From a checkpoint of a small image denoising model: arch unet.
Rows from block 11 of a small image denoising model, named by matrix and row number. Rows with one number belong to one channel. Each number is 500 + 25 x the weight over its row's rms, rounded and kept within 0 to 999. All counts start at 0. Numbers have three digits each. After the name is the row's rms in percent of the matrix's.
After each channel's rows are labels from the 100 images, of 14848, where the channel reaches its highest value: "top examples" is what is common among them; "lies over" is the class under the peak. Only what is clearly more common there than usual is listed. The data: simulated stained blood smears. In brackets: how many of the 100.
# convs0: first 3x3 conv (model.decb.0.0.convs.0.weight, 144x288x3x3, each kernel summed), inputs 126-167
# convs1: second 3x3 conv (model.decb.0.0.convs.1.weight, 144x144x3x3, transposed, each kernel summed), outputs 108-143

convs0.86 115:488508490487486498503490512481493524492522486486495486503449508504486494531516509472456488486499520550489455467448563481533527
convs1.86 092:510533472511529467487544503503473512498519511486462461483509540532468552469513534407479476469513484516483503
top examples: spiky cells (72)
lies over: large cell (50)

convs0.34 112:518514499497489492502475531496537506512505499500505492526523496380479482494510499489493486486544522540489515471518521507546481
convs1.34 158:527532509500456462507450544495470479521497519498474509486500505465445458477512503490544511590491501554504494
top examples: spiky cells (76)
lies over: small cell (35)

convs0.129 111:459481470488493482472462487490513452476452457487488474506495476537502483508478492484457514453494490526503491517524546526472455
convs1.129 167:519521441508497494495505497505498457466496438525520554508507487485497496518515521432500515513494499491506528
top examples: two lobes with orange grains (58)
lies over: nucleus (49); large cell (48)

convs0.89 083:483534482500519501507511518520508473471539512495519504508496416437524521504518519512513525485458510560509551475528487502523483
convs1.89 092:521505451515527518519513477475480477504457528470483465478502499510478525511475423493495524523547485536485477
top examples: dark grains (34)
lies over: large cell (65); nucleus (31)

convs0.104 106:531495508511483499507482496495504522515504486513498511464516461489551468510509530544504506521528495470478496474512479508530511
convs1.104 094:510518484494517512495489527479477471503491519468486484485503461477481447531505493529509520526499516488488514
top examples: target cells (39)
lies over: small cell (70)

convs0.136 098:458495510479494485489477458492491487498479487511498473472442487506502484486555538478510485544485510551514532502496541447485437
convs1.136 087:517532430559525473505474505519522516474503488542473526501517523485518434540512537488498544500509498503504503
top examples: spiky cells (62)
lies over: small cell (49)

convs0.142 105:515493521506485502506497516500516504511475504491484493484468478458499513498486482508542488523504560539489491493501637498519498
convs1.142 128:514488484494484471503521529491510560490476553522509467507525505505532531513492500523518500484495503531436510
top examples: spiky cells (73)
lies over: small cell (37)

convs0.74 088:493498495498479486507506479492503504500502506488491492511470477517519465517451488494495469440476500529497466540496492512500488
convs1.74 088:472526505498514476484534503487505468474489498556507477509550503508521486448550488501494535469494444487539465
top examples: kidney-shaped nucleus (37)
lies over: large cell (55)

convs0.107 110:517503511516491505509510497501486510499503494486488517500528500495577463472507502485542434529538512387491500515511545468510462
convs1.107 093:469427491513521497500533485491522524498505503521497502497521474472513511483490516499530523499494510504417532
top examples: crowded (74); spiky cells (42)
lies over: large cell (49)

convs0.79 117:507485501493490483487493531494523502494498488490508476464539531484446476475511500542521497482488580441483491486489664543502553
convs1.79 110:543487518523532462498573488491500505526515540488475501490498554487511541498509489473479469506508516501383487
top examples: spiky cells (89)
lies over: small cell (79)

convs0.38 091:478498510521486511513493470519493476506501497503485519481510480567515549504489527516518481514477541395491529457438538511450532
convs1.38 112:531523516534512479489537500502529491503486522486468491484511475471447561474514443552464495537469483528485486
top examples: spiky cells (83)
lies over: large cell (55)

convs0.106 105:535541537496524505551497535509500546522527549510500508496551514501540510463530459493502444445495527495513517506470488490535522
convs1.106 093:488513470480497505479498524497479452452480443537536577511509505480518516509515507467485527491507517510542521
top examples: kidney-shaped nucleus (74)
lies over: nucleus (61)

convs0.82 097:510497520506503494470508491515490532530492498489511516552478534528486477497543473531475489514506481562448510482471504506531509
convs1.82 107:519528483486501491494550523514500449466490508507499486445485532474456501477502505494517512556509462493503516
top examples: crowded (81)
lies over: large cell (69); nucleus (27)

convs0.70 100:489521505472501490495487479519511515504507516523481503549492515484525465505497502500507495473515441586473435506438517446541495
convs1.70 093:562546474498501508531486511473503466480501521484483507486511499508463484474504507456479510498492518524512488
top examples: spiky cells (35)
lies over: large cell (54)

convs0.27 098:497498514502511494470513451495509506499487502482499513554525528451521569517457489486488518504479519511515500459489462541498506
convs1.27 098:472540505545513491507560483471543487530477512539513465494524507506468484479516532532506526429471517513434490
top examples: crowded (65); spiky cells (54)
lies over: nucleus (48); large cell (45)

convs0.71 116:526520513498502495531517498498495494520497528500514496484504538481489514514476503454465480512528462488449471513495520464511466
convs1.71 083:537488477526514512508504522493479461469489467490490516464478566515510478489479528408472530486496518506548493
top examples: kidney-shaped nucleus (39)
lies over: nucleus (52)

convs0.54 094:495506510490507488498493504522500525510490505504483511503495534518506478466487541524479504544514479566495537488508525530460476
convs1.54 094:545478505504509507545457459480544507488508506461511528522489545500473480514497488478486502502480521552502526
top examples: round nucleus (33)
lies over: nucleus (30)

convs0.17 105:507495511506476505492492491513499524512475484504494480524447501486523493529475521498497488559497488483539473548426475476477482
convs1.17 078:505551458496510481519487495545511468522498525487475473427483530537448516534521495489470503496517472504502514
top examples: round nucleus (41)
lies over: nucleus (52)

convs0.101 101:472505478495480517524468511506471493492492496500462484501478532533537497464510498534513478537493446489441482452504551515490540
convs1.101 087:513520531503502505489520507492500520494480522542487477505495540516484540474484508466541496505495476467509531
top examples: round nucleus (39)
lies over: nucleus (64)

convs0.126 100:503495515507492509509492517507504534510498511500488492513550519545477491480473488514509506554528466403514480515530488480512549
convs1.126 086:518450498544491502505499501514501502464505449514481543459502525518516490523456501497499498512514491487523499
top examples: discs (35)
lies over: nucleus (27)

convs0.141 087:480531479477500488496496492482514481509517531497500499488478454468502513546452462467461453509523489506497509474546505522471447
convs1.141 092:537516459535545462514510495519506516496487506486496462524505545485467459509529477532495529559489479480444509
top examples: spiky cells (33)
lies over: large cell (47); nucleus (44)

convs0.110 090:482509528512527503506498483526504504500512512519502525549471488458506525486513474518501524477460521566481508521508574464554516
convs1.110 079:502532447529514464499518523489471471451524492532520526496506544483455518489525483499534559536500523502514486
top examples: spiky cells (35)
lies over: large cell (74)

convs0.97 108:493491494496514499478505485500511499505492496498518499509522498510545513525532457497501475524503539527489539431511470491549498
convs1.97 075:503542470479528503503510454517475452529477509532511452480538524508502502504521469467496525518500503490458483
top examples: spiky cells (55)
lies over: large cell (49); nucleus (36)

convs0.109 117:505501510496489499502488514500485509494495496493493485508509492516476521473509500466535508531506470506528539498481526562466540
convs1.109 101:489529535498483502483497485485520478533516505516479513499495539483523489505509500496495510529493477478538499
top examples: crowded (78); spiky cells (38)
lies over: small cell (56)

convs0.119 083:528506505489484514493532481482508520538528490485521497527523533504543482483482525455498520516519511508484527457481528469522510
convs1.119 089:503500488515493543519517477513503496493461474546479495480488551539518502523510517465500498514538473527492507
top examples: kidney-shaped nucleus (54)
lies over: large cell (45)

convs0.94 082:499495501497480486513489515500498534518474493481465509478543496468562492498487488450516476514493535492448518450508498492531488
convs1.94 094:452489496513528484526534479470499495503469514478475464480487510528501420511501510597515493500515517524477475
top examples: target cells (34)
lies over: small cell (40)

convs0.131 123:476479484486496471468499465488486451484462462479494489525490542495504470509484503457480484522515489481484482491488510509497428
convs1.131 172:498511439515488501503530501515499479476498442518502544502503505507498500517509538426507500506522512495502523
top examples: dark grains (34)
lies over: nucleus (55); large cell (45)

convs0.138 120:507510512505490487500483474495493505501484510489479490522504448536493487515515505449527538438502529481508448526516494457495476
convs1.138 096:493486505496494470498499476484522503495479498541491483492521505494507477499530500490522560502472471483485483
top examples: crowded (65); kidney-shaped nucleus (53)
lies over: nucleus (58); large cell (42)

convs0.113 099:483481512487506488499506508526506522511485492505506510504488543488535511473496455472522525550516493480535497539463546495534483
convs1.113 117:520530501547513497516508500533500502510492508560472494481480524483450513497489502512514512499543519481502481
top examples: dark grains (36)
lies over: large cell (55)

convs0.35 094:500489495515478499483506507483484494515497487491501507550473495530544509518560488504543531530512572517501521506481494525543479
convs1.35 118:516539531494519502518478494526483508506496479514471542504512534492504494505484515496506549493521517500499531
top examples: two lobes with orange grains (41)
lies over: nucleus (56); large cell (44)

convs0.96 103:523515498496494489505477528496494519514503510499485499528520572504549491508591514511503484481521493445489509474494479508525551
convs1.96 093:508513464478505508486500519482529459533513461550529530536529536464512501510502526504530492492511463479513514
top examples: kidney-shaped nucleus (65)
lies over: large cell (45); nucleus (27)

convs0.52 097:490510527507482501519487513499489498497501512484489490448536472478454544447517488507516484439487591607515511551478570478494512
convs1.52 150:525486522496481498489552498489469492485517505498490474484505509510550482498490459494502468535501486510419510
top examples: spiky cells (74)
lies over: small cell (89)

convs0.85 098:515501511502497503489509497508514494514509514500510511489503542482492506494509500582459464439508452457474479547532456552464568
convs1.85 088:527474513491536508505512475525513500488512478487522525528526500510463485475463500500505511502511555502477488
top examples: target cells (33)
lies over: small cell (80)